From a checkpoint of a small contrastive audio-text model.
Model: encoder arch caformer, encoder patch size [4, 4], encoder depths [3, 6, 3], encoder widths [80, 160, 320].
Training: adamw at rate 0.00086, 6100 steps.
Data: trained on struck, bounced, scraped and rolled objects made by modal synthesis, 78125 training examples, 20.0 epochs.
Rows from block 4 of the audio encoder of a small contrastive audio-text model, named by matrix and row number. Rows with one number belong to one neuron. Each number is 128 + 24 x the weight over its row's rms, rounded and kept within 0 to 255. All counts start at 0.
After each neuron's rows are labels from the 100 clips, of 14848, where the neuron reaches its highest value: "strongest on" is what is common among them; "peak in band" is the frequency band that holds the peak. Only what is clearly more common there than usual is listed. The data: struck, bounced, scraped and rolled objects made by modal synthesis. In brackets: how many of the 100.
# fc1: MLP up (encoder.blocks.4.mlp.fc1.weight, 960x160), inputs 0-79
# fc2: MLP down (encoder.blocks.4.mlp.fc2.weight, 160x960, transposed), outputs 0-79

fc1.679 [135 119 134  75 120 103 157 130 107 166 155 120 159 113 111 129 156  92 143  73 116 129  85 105 133 127 147 107 106 108 145 116 125 111 104 111 154 158 145 124  97 150 140 155 107  91 147 138 129 101 149 113 147 112 120 155 117 101 199 145 130 152 130 136 139 134 140 109 151 163 112 158 121 153 176  81 151 121 134 141]
fc2.679 [100 106 123 158 110 155  87 153 154 123 139  97 143 122 127 103 112 139 125 184  75 124 109 152 137 169 113  94  97 155  96 176 145 151 121 103 151 114 104 138 155 143 157 104 145 124 124  90 137 125 110 106  97 142  99 141 137 147 132  94 129 155 125 156 106 136 122 102 111 126 141  84 110 120 124 129 120 117 153 172]
strongest on: medium (65); repeated hits (47)
peak in band: 0 to 250 Hz (77)

fc1.746 [130 130 126 129  87  91 121 110 192 132 177 122 122 138 118 126 144 124 103 126 113 115 129 151 136 139 139 105 131 164 109 139 123 134 131  78 135 155 125 160 115 147 120  83 111 138 112 171 120  92 152 153  94 112 182  84 158 125 140 185  88 133 163  92 143 117 142  99 170 151 173 114 175 136 134 128 141 138 115  91]
fc2.746 [144 165 129  90 119 150  97 134 103 132  86 123 124 124 101 119 102 136 140 113 171  89 127 143 159 129 160 100 117 160 177 122 165 116 131 108 125 167 137 145 147 186 125 161 157  80 157 123 138 123 147 157 123 131 154 174 135 171  97 101 117 131 164 135 156 116 128 116 142 172 147 155 128 129 137 115  81 143 158 134]
strongest on: reverberation (52); text has "reverberant" (52); text has "room" (52); scraping (50)
peak in band: 250 to 500 Hz (31)

fc1.493 [144 155 147 149 105 130 127 138  98  79 143 126 136 120 136  87 116 143  91 122 122 102 132 130 106 139 140 105  83 143 164 139  92 119 104 123 157 172 114 137 134 145 134 165 137 114 119 114 118 148 129 160 145 109 158 120 143 103 123 152 105 158 102  79  86 132 121 161 182 126 166 114 159 177 165 156 158 131 129 161]
fc2.493 [122 137 114 146 151 136 139 148 113 119  77 136 136 154 111  92  91 146  82 145 107  97 145 133 172 141 128 106 123  99 137 175 152 143 126 137 121 143 136  79 126 112 126 109 167 110 150 135 126 168 110 138 184 175 117 121 102 116 136 145 164 144 111 143  74 137  77 135 150 132 125 118 121 128 122 198 113 123 128 157]
strongest on: large (62)
peak in band: 250 to 500 Hz (43)

fc1.448 [ 75 120 117  78 122 130 135 170 145 114 110 131 148 141 122  90 135 152 119 122 124 129 119 129 117 147 133 152 128 130  84 104 140 122 133  87 165 178 110 122  79  89 184 144  88 136 126 124 143 172 155 109  94 127 125 141 120 128 140 117 152 126 153 114  89 100 115 147 115 135  99 145 124 163 149 113 139 102  95 105]
fc2.448 [ 87  85 146  93  95 131 128 118 144  89 106 159 156 102 150 106 170 158 128 104 125 164 146 127 124 164 160 151 101 116 141 123 123 112 131 118 136  97  81 120 120 151 135 145  94 130 108 153 113  96 165 114 160  73 133 153 136  99 154  98 113  92 128 159 145  92 103 143 110 127 113 178 106 107 149 138  93 142  84 128]
strongest on: scraping (70); clipping (58); text has "clipped" (58)
peak in band: 500 to 1000 Hz (35); 1000 to 2000 Hz (34)

fc1.14 [ 94 121 139  85 138 135 105 131  97 131 134 113 135 113 160 122 139 150 118 161 107 126 128 130 113 171 138 106 106 137 117 155 130 123 139 135 188 165 188 170 118 119 162 134 114 114  74 113 112 131 130 107 117 151 148 155 169 103 163 118 160 121 140 133 120 140 133 155 104 137  95 135 132 164 167 139 109 144 152 153]
fc2.14 [ 98 124 153 147 125 124 107 104 134 116 139 146  87 145 166  98 106 133  81 153 119 136  99 144 126 123 117 129 107 101 122 157 103 136 163 132 113 113 117 108 118 144 142 123 140 122 163 123 118 147 136 123 143 140 124 133 174 138 150 105 158 100  84 173 102 100 166 110 138 117 129  83 141 131 175  92 126 136 177 125]
strongest on: large (71); steel-like damping (52); action: bouncing (42)
peak in band: 0 to 250 Hz (89)

fc1.24 [ 97 108 138 134 142  97 130 148 161 146 117 114 110 156 109 142 127 134 139  87 107 145 144  95 140 136 114 149 136 188 138 105  80 129 152 136 128 128 105 179 127 141 153 100 130 142 123 127 155 125 119 122 106 166 116 141  72 123  95 134 103  87 136 145 108 107 135 135 164 122 130 118  99 131 121 192 143 131  73 109]
fc2.24 [163 128 116 123 121  92 134 154 166 143 132 113 107 138 139 155 109 130 117 156 140 172 121  93  96 102 111 117 131 107 161 151 131 141 121 112 153 122 171 158 164 131 130 127 127 116 127 138 107  93 111 112 109  87 144  64 111 153 143 164  93  90 143 121 122 131 134 132 145 101 138 141 120 150 109 150 138 158 109 170]
strongest on: large (84); clipping (44); text has "clipped" (44); steel-like damping (39)
peak in band: 0 to 250 Hz (75)

fc1.115 [140 124 152 122  98 123  97 131 121 148 172 144  69 126 130 147 130 144 149 120 138 101 151 139 104 151 116 119 156 110 104  96 144 136  91 149 144 112 186 173 113 137 118 115 123 169 105 114  83 131 153 159  74 106 115  93  99 135 129 139 151 163 104 102  93 143 177 146 113 126 138 135 125 125 140 154  78 113 112 140]
fc2.115 [145 124 102  83 129  97 166  97 126 162 108 104  99 105 140 176 123 164 130 112 152 104 116 145  88 115 123 154 143 153  94 119 156  92 106 110 147 150  71 117 143 121 152 149 124 141 162 148 153 154 111 125 103 158 116 116  89 102 108 137 144 116 112 153 149 140 150 165 168 115 105 109 127 131 159  79  99 130 103 115]
strongest on: scraping (69)
peak in band: 0 to 250 Hz (45); 250 to 500 Hz (30)

fc1.681 [105 117 112  75 149 128 117 136  86 128 169 137 123 125 108 127 123 135 131 116 151 169 136 126 116 135 128 114 123 158 130 148 117 154  74 126 185 155 123  92 169 115 107 112 163 126  97 102 119 128 146 102  97 152 159 159 121 127 115 147 109 119 132 149 145 125 122  75 139 157 150 148 142 159 146 179 148 138 136 150]
fc2.681 [ 90 101 141 160 153 152 120 116  91 128 126 105 121 133 110 109 100 154  93 140 155 174 119 140 151 143 119 164 128 128 117 140 140 134 181 113 153 123  97 155  72 136 149 138  83  85 109 147 151 166 136 138 124  94 115 140 127 123 156 167 155 103 167 118 150 120 153  89 112 128 118 120 122 134 124  77 135 117 135 109]
strongest on: repeated hits (48); plastic-like damping (39)
peak in band: 250 to 500 Hz (30)

fc1.514 [121 134 143  90 167 132  88 177 130 114 152 115 140  93 125 107 159 156 106 149  97 124 146  97 151 139 140 106 126 105 153 113 128 148 115 137 157 163 169 139 123 113 128  93 150 149  84 103 158 133 138 124 143 152 149 168  90 136 166 163 137 144 130 116  99 157 135 148 109  93 110 174 108 166 172 127 169 167  91 120]
fc2.514 [102 111 116 178 129 121 130 119  75 141 125  96  94 154 125  97 104 148 124 156 132 141 151 143 156 156 152 150 125 161 160 133 138 104 160  88 116 145 116 140 130 109 115  86 171 103 164 147 148 157 112 155 144 164 119  97 106 138  87  90 122 146 112 131 131 105  87 111 157 130 126 141 163 143  93 153 100 113  99  94]
strongest on: repeated hits (47); bar (33)
peak in band: 0 to 250 Hz (47)

fc1.194 [149 152 109 125 146  86 126 132 161 112 139 109  99 155 129 129 120 116  61  81 140 143 117  97 137 151 105 111 133 146 101  64 129 101 131 142 141 160  95 134  90 126 160 116 139 176 108 133 140 137 151 103 113 113 139 129 135 152 142 113 149 133 114 140 132 158 103 138 167 160 150 112 135 156 126 188 124 165  78 127]
fc2.194 [150 180 102 153  82  91 130 124 146  93 125 128 167 107 153 134 120 136 132 127 119 158 110 111 103 154  98 143 132 165 148 147 120 124 145 111 104 127 123 137 134 141 102 129 117 159  92 141 101 126 140 134 106  92 121 104 109 100 126 109 127 107 113 131 142 173 141 118 156 104 155  95 134 144 138 148 163 107 139 132]
strongest on: small (85); square plate (36); shape: closed tube (35)
peak in band: 4000 to 8000 Hz (54)

fc1.465 [175 119 153  98 147 109  85 114 124 106 166 107 131 125 127 124 120 124 122 136 120 169  82 152 132 146 134 145  81 102 134  99 138 149  78 151 161 103 131 137 122 112 149 124 125 113 146 133 111 114 138 125 143  88 150  95 114 133 143 121 171 125 114 118 145 170 144 103 125 187  95 153 150 153 148 116 103 112  88 127]
fc2.465 [145 149 122 116 131 149 114 118 137 131 107 118 126 101 126  91 130 123 112 143 116 151 117 167 169 161 156 104 140 152  68 119 137 138  95 126 174  88 108 145 135 151 106  87 111 129 106 134 117 138 132  73 133 119 157 126 121 159 144 135 166 131 111 121 133 199 149  92 133 133 163 112  92 147 108 106 167 134 131 180]
strongest on: medium (64)
peak in band: 250 to 500 Hz (37)

fc1.78 [144 113 157 148 145 139 161 146 105 122 126 126 142 125 152 140 139 133 138  85 135 133  96 133  92 166 155 121 125 133  82 112 128 124  86  81 118 129 117  96 146 128 149 108 139 104 125 107 115 107 112 111 140 154 157 177 153 160 149 120 156 139 131 141 150  74 141  70 114 102 132 120  91 117 146 139 142 168 107 168]
fc2.78 [161 106 161 166 144 113 138 104 117 132 150 151 128 115 117  85 154 115 104 130  89 159 116 126 127 143 106 113 151 102 131  88 114 157 141 136 163 126 109 104 147 104 170  96 152  88 141 154 144 112 141 167  89 130 114 110 139 169 164 165 152  97  94 152 104 116 124 139 157 152 109 137 142  84  95 144  92 142 132 123]
strongest on: repeated hits (42); steel-like damping (37)
peak in band: 0 to 250 Hz (32)

fc1.644 [161 163 115 118 143  98 138 123 128 143 128 139 116 161 142 109 137 145 111 171 124 142 100 118 145  99  95 105 123 121 156 109 112 136  91 170 163 132 142 142 176  80 166 124  95 121 144 137 162 120 139 136 126  93 113 128 104 107 123 148 140 142 125  74  87 138  94 141 151 163  95 138 117 160 159 150 119 139  76  86]
fc2.644 [148 151 157  94 152 155 102 145 111 129 130 131 135  95 131 117 168 122 149  68 158 137 147 130 134 103 156 156 107 110 100 106 143 142 125 128 138 147 106  98 136 144 125 124 142 127 129 159 109 131 131 150 156 153 138 130 117  91 106 139 131 102  80 109 166 155 166 100 122 136 120 128 158 127 113 114 158 143 115 148]
strongest on: glass-like damping (44)
peak in band: 1000 to 2000 Hz (31)

fc1.583 [105 129 125 124 140 138 102 133 126 133 111 113 163 146  99 125 136 153 122 125 111 125 142 102 133 125 130 174 137 155 132 104  91 111 140 140 199 137 102 134  98 139 131  87 130 128 110 126 104 150 160 124 135 119 140 167  83 136 148 166 107 141 119 112 151 151 103 128 133 120 139 106 130 201 117 168 164 180  85 133]
fc2.583 [153  89 112 162 114  90 150 121 160 128 113  81 133 102 115 135 133 137 142  99 137 120 116 113 167 143 118 126 115 166 145 130 134 142 158 158  93 133 126 111  86 153 130 106 141 126 127 157 126 141 123 133 141 171 131 142 149 105 138 125 109 125 102 125 170  90 114 165 140 130 155 135 137  70 138 130 170 102 137  96]
strongest on: large (70); rubber-like damping (56); action: repeated hits (43)
peak in band: 0 to 250 Hz (42)

fc1.313 [148 151 109 112  90  88 128 147 173 107 145 130  99 140 187 165 106 163  71 133 161 121  99 125 116 100  95 137 135 106 153 137 139  68  84 115 168 119 104 112 105  97 155 113 103 115 133 110 156 125 124 150 120 115 145 139 180 105 140 117 133  94 109 138 106 142 105 149 125 142  97 149 182 106 138 142 106 104  87 121]
fc2.313 [153 117 131 110 151 153 119 133 140 158 114  67 113  85 142 108 118 151 149 131 127 108 107 143 141 124 161 130 147 143 126 151 111 147 145 130 117 100  97 123 106 149 119 144 169 161 169 137 131  96 171 132 150 162 120 118 153 104  77 134  84 115  98 140 127 102 121 158 103 135 107 162 115 124 140 106 145 163 108  94]
strongest on: small (61); round plate (49)
peak in band: 2000 to 4000 Hz (66)

fc1.362 [ 81  95 151  96 117 154 112 156 113 135 115 125 136 150 126 111 115 105 102  80 103 142  76 102 168 136 120 128 125 139 112 155 153 127 141 124 140 140  99 127 113  84 147  79 135 108 128 114 147 148 158 139  98  78 155 129 153 103 187 123 177 101 191  98 162 129 156  88 146 148  98 149 168 135 124 112 120 135  70 110]
fc2.362 [166 103 164  65 136 144  90 110 140 152 161 114 153 172 111 112  95  90 116  90 117 100 157 133 154 158 144 140 155 158 140 124 110  95 110 126 149 105  77 106  94 123  95 158 108 157 129 120  96 145  89  82 136 162 142 155 126 115 128 134 132 104 100 118 109 142  98 166 116  94 169 162 136 136 124 152 111 106 128 163]
strongest on: small (77); rubber-like damping (46)
peak in band: 250 to 500 Hz (82)

fc1.227 [159 157 103 157 123 139 137 145 168 100 124 151 134 107 103 131 165 131  77 115 156 144 121 138 143 103 113 143  83 108 148  93  93 122  69 155 149 110 128 129 140 122 144 152  98  89 117 153 101 124 160 128 148 119 123 102 117  87 139 113 101 127 155 145 127 111 104 127 120 177 150 132  98  88 141 158 150 123 150 122]
fc2.227 [ 91 158 104 122 184 105 105  86 153 142 158 139 150 150  82 133 124 116 108 151 141 113  99  99 142 174 105 159 112 189  90 168 115 133 141 129 138 126 140 125 165 143 132 139 113 100  93 110  91  90 160 138 184 141 170 172 130 137 144 136 154  88 139 125 114 115 163 134 125 131  84 141 116 141  95 100 105  96 122 149]
strongest on: glass-like damping (38)
peak in band: 250 to 500 Hz (39); 500 to 1000 Hz (33)

fc1.744 [124 137 139 110 176 152  75 175 121  95 127 130  95 100 138  96 176 106 106 113 111 100  91 123 152 139 139 120  84 116  90 138 135 137 140 103 131 137 140 152 127 125 134 113 138 138  87 114 132 158 121 130 111 177 184 204 173 123 157 104 135 149 107 129 116 119 158 116 108 124 126 127 134 113 157 116  94 176 126 145]
fc2.744 [109 120 145 145  97 133 127 142 113  94 162 129 113 126 118 112  98 138 112 161 150 135 137 153 144 134 142 124 118 137 127 156 146 136 160 135 112  99 166 105 155 111 151 155 109 108  82 108 114 164 122 121 148 124 150 129 142  82 156  87 122 117  96 126  98 100 142  83 102  97  85 125 124 158 111 173  85 168 125 131]
strongest on: small (67)
peak in band: 0 to 250 Hz (43)

fc1.676 [124 118 163 121  95 104 122 112 164 128 164 161 147 156 163 103 132 161 105 149 140 168 115 131  98  88 134 112 142 101 148 116 108 158  99 136 149 105 118 150 142 101 149 102 120 137 155 118 138 101 108 120  94 104 149 121  89 145 103 165 120 152 152 131 142  82 145 164 146  99 118 113 154 159 166 159 131 140 114  89]
fc2.676 [129 158 140 140 150 122 109 145  88 100 159 141 129 149 124 148 111 186  93 160 118 103 115 160 148 155 168 151 128  95 143  86  88 118 143  76 112 129 126 132 159 143 102 123 145 115 155 155  96 107 142 144 121 130 155 161 115 136 109 147 134 138  94 165 156 153 142 112 148 129 123 151 131 108 131 148 124 146 157  89]
strongest on: medium (60); steel-like damping (44); text has "noise" (37)
peak in band: 250 to 500 Hz (48)

fc1.393 [130 127 101 156  95 131 128 130  82 125 108 141 141 103 121 118 146 146 141 125  79 126 155 124  84 138 147 112  78 126 151 111 115 124 115 155 149 155 192 144  64 154 164 157 135 114 119 123 124 143 149 112 102 146 127 122 125 122 148 154 154 117 141  93 152 148 165 123 180 139 121 105 141 105 146 103  85  93 108 136]
fc2.393 [117 107 132 111 189 100  99 146 128 135  61 105  99 170 102 127 143 129 131 129 147 154 129 124 170 167 119 101 160 133 133 131 112 157 123 192  99 114 109 118 110  79 143  96 120 106 152 120 143 165 153 117 140 147 103 123 154 160 131 144 103 142 134 138  85 123  69 146 116 168  93 134 155 115 151 117 148 156 103  97]
strongest on: large (76); membrane (54); mains hum (28)
peak in band: 500 to 1000 Hz (49)

fc1.70 [182 130  81 159 154 106 125 133 126 111 104 110 103 100 122 140 133 150 136 100 125 113 117 119 136 159 163 183 115 129 152 108 150  86 136 134 143 118 143 161 134 120 141 137 164 179 118 127 127 107 157 121 128 158 106 163 157 132 117 108 143 159 111 114 128 165 164 170 145 137 133  96 156 141 151 205 168 114 141 139]
fc2.70 [146  97  98 156 177 114 107 137 171 174  93 123 146 124 108 127 142 184 177 130 148 147 165 123  99 124 138 156 135 172  99 140 100 170 113 116 141 126  98 137 167 122 168 145 123 111 110 111 113 148 139 119 110 118 144 139 118 112 159 141 122 162 106 104  97 113 152 166 147  81 113  94 125 136 131 149 140 118 101 122]
strongest on: steel-like damping (44); material: glass (38); string (33)
peak in band: 250 to 500 Hz (32)

fc1.675 [123 149 105 112 117  99 137 118 182 118 138  97 114 156 110 128 153 175  90 155 120 135  96 149 134 131 139 127 110 133 115 162 117 166  79 115 148 131 121 106 103  88 132 109 124 138 147 153 138 113 128  81 137 151 150 148  88 117 133 137 100 114 109 107  84 165 139 181 171 159 132 153 111 110 138 136 158 162 127  75]
fc2.675 [175 112 114 154 127 115 179 135  93 138  89 141 130 114 133 107 155 135 152 144  98 154 173 157 117 101 143 139 129 150 127  98 156 133 118 150  85 113 117 101 170 129 149 134 152 104 141 128  96 104 139 171 145 148 131 138 114 141 131 167 154 163  77 130 117 111 141 169 116  83 113 103 122 101 142 135 133 123 139 150]
strongest on: steel-like damping (58); clamped rod (39)
peak in band: 500 to 1000 Hz (48)

fc1.551 [100 164 164 151 151 114 138 137 177 164 107 151 130 117 132 123 152 168  82 142 121 120 130  79 124 117 104 146 159 133  99 136  79 136 101 130 148 112 118 157  74 120 104 114 129 126 145 141 105 116 132  95 113 124 110 160  67  98 109 151 149 105 119 129 159  95 143  85 137 112 134 117 152 160 148 172 143 142  99 133]
fc2.551 [127 112 123 141 122 123 113 161 144 131 147  98  88  94  98 125  84 151 136 145 126 152 132 134 138 134 143 156 135  69 100 109 144 123 167 157 125 145 181 128 124  96 134 149 142 145 143 153 130 109 159 145 135 109 146 112 146 125 149 142 123 109 120 144  89  90 103 161 140 120 132 130 155 128 103 119 152 157 166 152]
strongest on: large (63); round plate (38)
peak in band: 0 to 250 Hz (65)

fc1.404 [154  92 118 111 158 109  74 111 125 102 114 140 131 108 135 116 150 125 133  88 112 143  89 131 117 111 130 150 139 152 113  91 157 136 147 126 117 128 159 172 118 153 123 140 114 160 136 145 122 119  95 160  95 168 141 120 115 105 166 125 149 136 167 142 110 131 156 171 108 109 119  98 193 112  99 156 114 131 143  87]
fc2.404 [150 154 121 129 130 140 139 124  98 141 125 159 122 122 130 134 109 145 151  99 129 121 149 109 136 108  94 134  89 143 113 108  88 180 149 154 130  95  94 125 154 146 117 152 114 133  87 165 128 114 114 148 174 119 124 145 106 166 141 159  87 164 106 121 128  88 105  85 119 103 126 119 115  79 108  93 124 162 138 140]
strongest on: steel-like damping (46)
peak in band: 0 to 250 Hz (85)

fc1.569 [164 133 150 157 108 111  92 149  97 135 144 104 142 124 111  87 160 156 138 140  50 141 115  91 120 121 149 114 110 128 108 139 129 125 133  97 119 133 151 115 151 129 173 119 109 164 115 136 134 154 135 152 112 134 155 137 138 126 103 112  89 140 163  58 133 126 181 109 126 126 148  93 132 168 117 102 157 125 126 127]
fc2.569 [129 150 149 161 173 167  93 117 149  98  81 156 121 126 122 108 159 131 102 110 153 106 119 108 113 146 119 166 153  95 135 167 159 167 116 128 154 147 138 131 108 115 156 109 109 128 119 103 157 115 138 160 159 157 157 136 131 123  74 130 101 149 127 104 125 145 128 123 150 141 152 115 146 139  78 145 125 126 106 142]
strongest on: reverberation (51); text has "room" (51); text has "reverberant" (51)
peak in band: 0 to 250 Hz (46)

fc1.333 [ 87 126 105  95 136  98  98 188 150  90 150 154 161 131 148 127 152 112 107 125 130 138  90  97 101 138 127  91 130 114 126  97  70 144 134 114 129 154 154 146  71 146 150 115 113 140 146 134  82  91 123 140 135 145 124 115 120 121 177 132 120 118 158 129 104 158 124 130 145 124 120 111 117 105 177 144 170 111  94 164]
fc2.333 [110 141 139  86 154 113  57 130 134 141  87  98  99  94 105 134 143 156  83  97 107 103  99 131 124 135 125 160 174  92 111 117 135 173 121 164 127 155  93 109 144 132 129 149 125 141 135 142 144  93 163  93  91 133 140 103  97 150 116 125 157 119 131 127 107 137 124 163 119 171 110 174 105 101 129 106 176 136 136 151]
strongest on: glass-like damping (46); thin (high-pass) (30)
peak in band: 0 to 250 Hz (34)

fc1.491 [135 127 130 136 100 123 130 178 103  93 119 150 123 125 127 157 152 177 125  93  96 136  85 119 145 153 120 133 114 158  69 105 115 117 127 104 129 181 100 102 159 102 174  72 103 142  89 110 133 131 155 140 107 136 121 133 130 115 179 138  99 134 160 126 106 155 122 145 110 130 141 137  95 124 141 108 115 123 110  83]
fc2.491 [120 158 129 156 131 129 112 128  98 148 159 140 106  86 137 151 123 149 141 121 119 150 111 152 110 133  96 122 142 121 137 130 145 103 142 120 150 133 138 116 173 143 130  94 142 152 129 136  84 140 127 151 138 100 119 110 142  98 154 141 146  69 147 154 114 143 111 113 122  89 151 126  91 148 117 134 148  84 123 132]
strongest on: scraping (83); hard striker (82)
peak in band: 4000 to 8000 Hz (94)

fc1.344 [102 115 150  84 148 146  89 132 165  94 102 121 123 119 119  99 128 103 142  98  82 184 151 147 152 150 119 160 102 144 111 114 140 142 160 139 197 122 106  91 122 106 119 124 142 171 155 103 150 144 124 130 126 142 155 107 103 160 111 149 142 129 102 123 108 108 117 174 151 103 114 145  97 111 162 147 140 104 134  92]
fc2.344 [136 119 151  95 120 147 141 132 101 146  96 165 140 121 147 122 136 109 158  94 140 138 161 161 121 142 150 137  94  98 126 100 142 103 155 131 145 141 112  93 140 130 118  91  82 136 127 162 105 145  97 146 147 135 145 132 147 150 146 144 176 104 123 143 144 114 140 123 151 105 103  92 123 113 128 114 102  74 116 106]
strongest on: scraping (52); clipping (49); text has "clipped" (49)
peak in band: 250 to 500 Hz (31)

fc1.169 [112 110 152 105 124 154  96 140 146 131 129 132  86 104 135 157 141 129 125 140 101 103 113 151  92 141 100 114 111 142 144 107 103 123 144 171 136 112 153 131  77 132 110  97 114 111 148  84 103 162 160 108 109 103 155 132 121 122 162  95 150 129 115  99 135 109 154  66 146  86  91 110 120 136 140 118 112  99 127 107]
fc2.169 [124 154 114  91 138  89  92 164 145  96 147 119 163 118 169 164 142 135 130 179 145 101 104 100  90 162 123 141 149 177 110 105 111 118 135 113 111 110 101 139 106 144 167 160 128 108 131 110 135 102 133  97 119 125 148 113 118 129 107 106  81 152 123 119  89 172 149 114 148 117  83 137 145 107 165 161 146 100  85 108]
strongest on: large (61); membrane (41)
peak in band: 500 to 1000 Hz (38)

fc1.256 [132 125 134  99 150 114  99 137  92 149 137 137 137 144 132 147 103 158 152 145 122 134  79 125 178  98 131 127 122 127 144 116 159 118 120 133 123 182  84 109 170 125 116 155  91 129  92 119 109 115 113 132 147 133 145 131 137 134 122  99  91 163 152 102 108 170  91 152 141 154 110  92 114  83 122 116 140  94 128  82]
fc2.256 [113 152 113 152 144 149 143 100  93 105 164 132 138 152 127 115  84  96 117  89 110 162 131  97 158 176 145 157  96 183 152 113 103 125 137 116 118 140 144 156 155 161 148 102 162 105 159 159  80 140 114 137 138 186 109  79 155 126 137 148 128 128 129 100 129 110 167 138 116 158 127  96 151 108 112 122  76 143 131 135]
strongest on: small (62)
peak in band: 4000 to 8000 Hz (54)

fc1.157 [115 166  93  97 136 150  76 139 165 129 118 183  96 143 110 140 145 106 137 156  95 166 138 111 147 163  99 164 114 168 111 104 162 128 134 127 164 168 138 116 147  90 118 111 139 173 131 107 106 124 119 169  92 146 134 136 120 119 155  96 134 142 140 158 119 165 134 165  95 113 182 141 135 129 143 170  95 115 105 108]
fc2.157 [114 137 149 156 127 172 167  83 111 115 112  99 120 156  97 118 105 149 151 163 116  81 156 132 164 100 110 134 119 131 116 145 123 123 104 122 133 147 102 110 130 140 115 130 114  80 119 128  94 122 160 167  98 142 125 113  98 133 126 117 136 132 173 152 140 118 128 122 123 114 126 106 150  95 117 134  86  70  89 135]
strongest on: medium (70); rubber-like damping (59)
peak in band: 250 to 500 Hz (35)

fc1.578 [130 112  99  91  85 118  92 142 169  89 134 143 164 110 160 115 128 153 123  93 112  90 106 145 192 109 107 125 111 144 126 154 147 154  75 134 143 149  97 134 127  96 134 152 138  99 124 140 123  93 120 101 138  87 165  81 123  98 111 107 141 113 118  87 151 167 133 129 129 168 107 160 168 123 152 129 125 109  85 150]
fc2.578 [116  94 171  91 122 102 116 138 153  96 141 155 125 100 121  84 121 154 135 124 115 177 114 146 169 149 140 129 109 147  95 149 145 158 104 104 124 112 153  97 157 133 159 168 134 176  71 144  99 125 119  81 120 124 149 142 117 127 147 149 160 131 141 100 103 141 132  92 101 158 134 122 124 119 150 133 120 102 125 101]
strongest on: glass-like damping (43); repeated hits (40)
peak in band: 250 to 500 Hz (43)

fc1.347 [134 106 159 140  96 113 108 135  86 134 154 120 155 102 132 128 161 134 124 106  71 115 152 164 130 124 113 152 123 136  94 125 131 102 128  81 150 193  91 129 108 137 134 115 101 138 137 153 166 137 146 163  86 135 163 152  96 152 155 153 146 120 111 110 129 125 169 107 132 151 171 121 106 182 158 152 103 117 106 106]
fc2.347 [112 125 166 132 140 142 149 127 132 127  75 124 137 106 115 134 121  73 113 158 151 164 152 111 147 143 134 130 121  95 167 123 164 158 117 162  93  54 130  96 102  91 141 139 140 125 105 116 145 147 125 146 183 126 141 137 135  95 123 132 131 140 109 112 149 110 139 146 125 131 149 123 142 125 110 138  90 122  75 143]
strongest on: reverberation (64); text has "room" (64); text has "reverberant" (64)
peak in band: 0 to 250 Hz (34)

fc1.294 [145 156 131 115 154 136  95 155 137 100 147 145  89 138 115 148 120 107  74 136 142 149 106  94 154 127 118 157 108 102  85  77 118  97 108 137 150 129 130 151 156  97 123 104 146 178 121 120 125 146 178 124  98 116 136 158  94 150 118 103 169 161 126  83 110 148 143 146 109 135 168 127 116 160 134 153 127 120  74  92]
fc2.294 [113 162 133 119  94 143 108 142 110 148 141  83 128 121 114 139 124  99 169 131 136  97 136 138 103 138 136 151 142 116 142 143 147 101 111 165 164  93 103 165 151 150 140 157 136  95 104 144 145 138 163 114 104 106 125 147 143 130  72 180 156 110 148  94 120 118 121 142 149 147 111  91 136 175 118 143  94 158 124 140]
strongest on: small (70); closed tube (30); clipping (29); text has "clipped" (29)
peak in band: 4000 to 8000 Hz (64)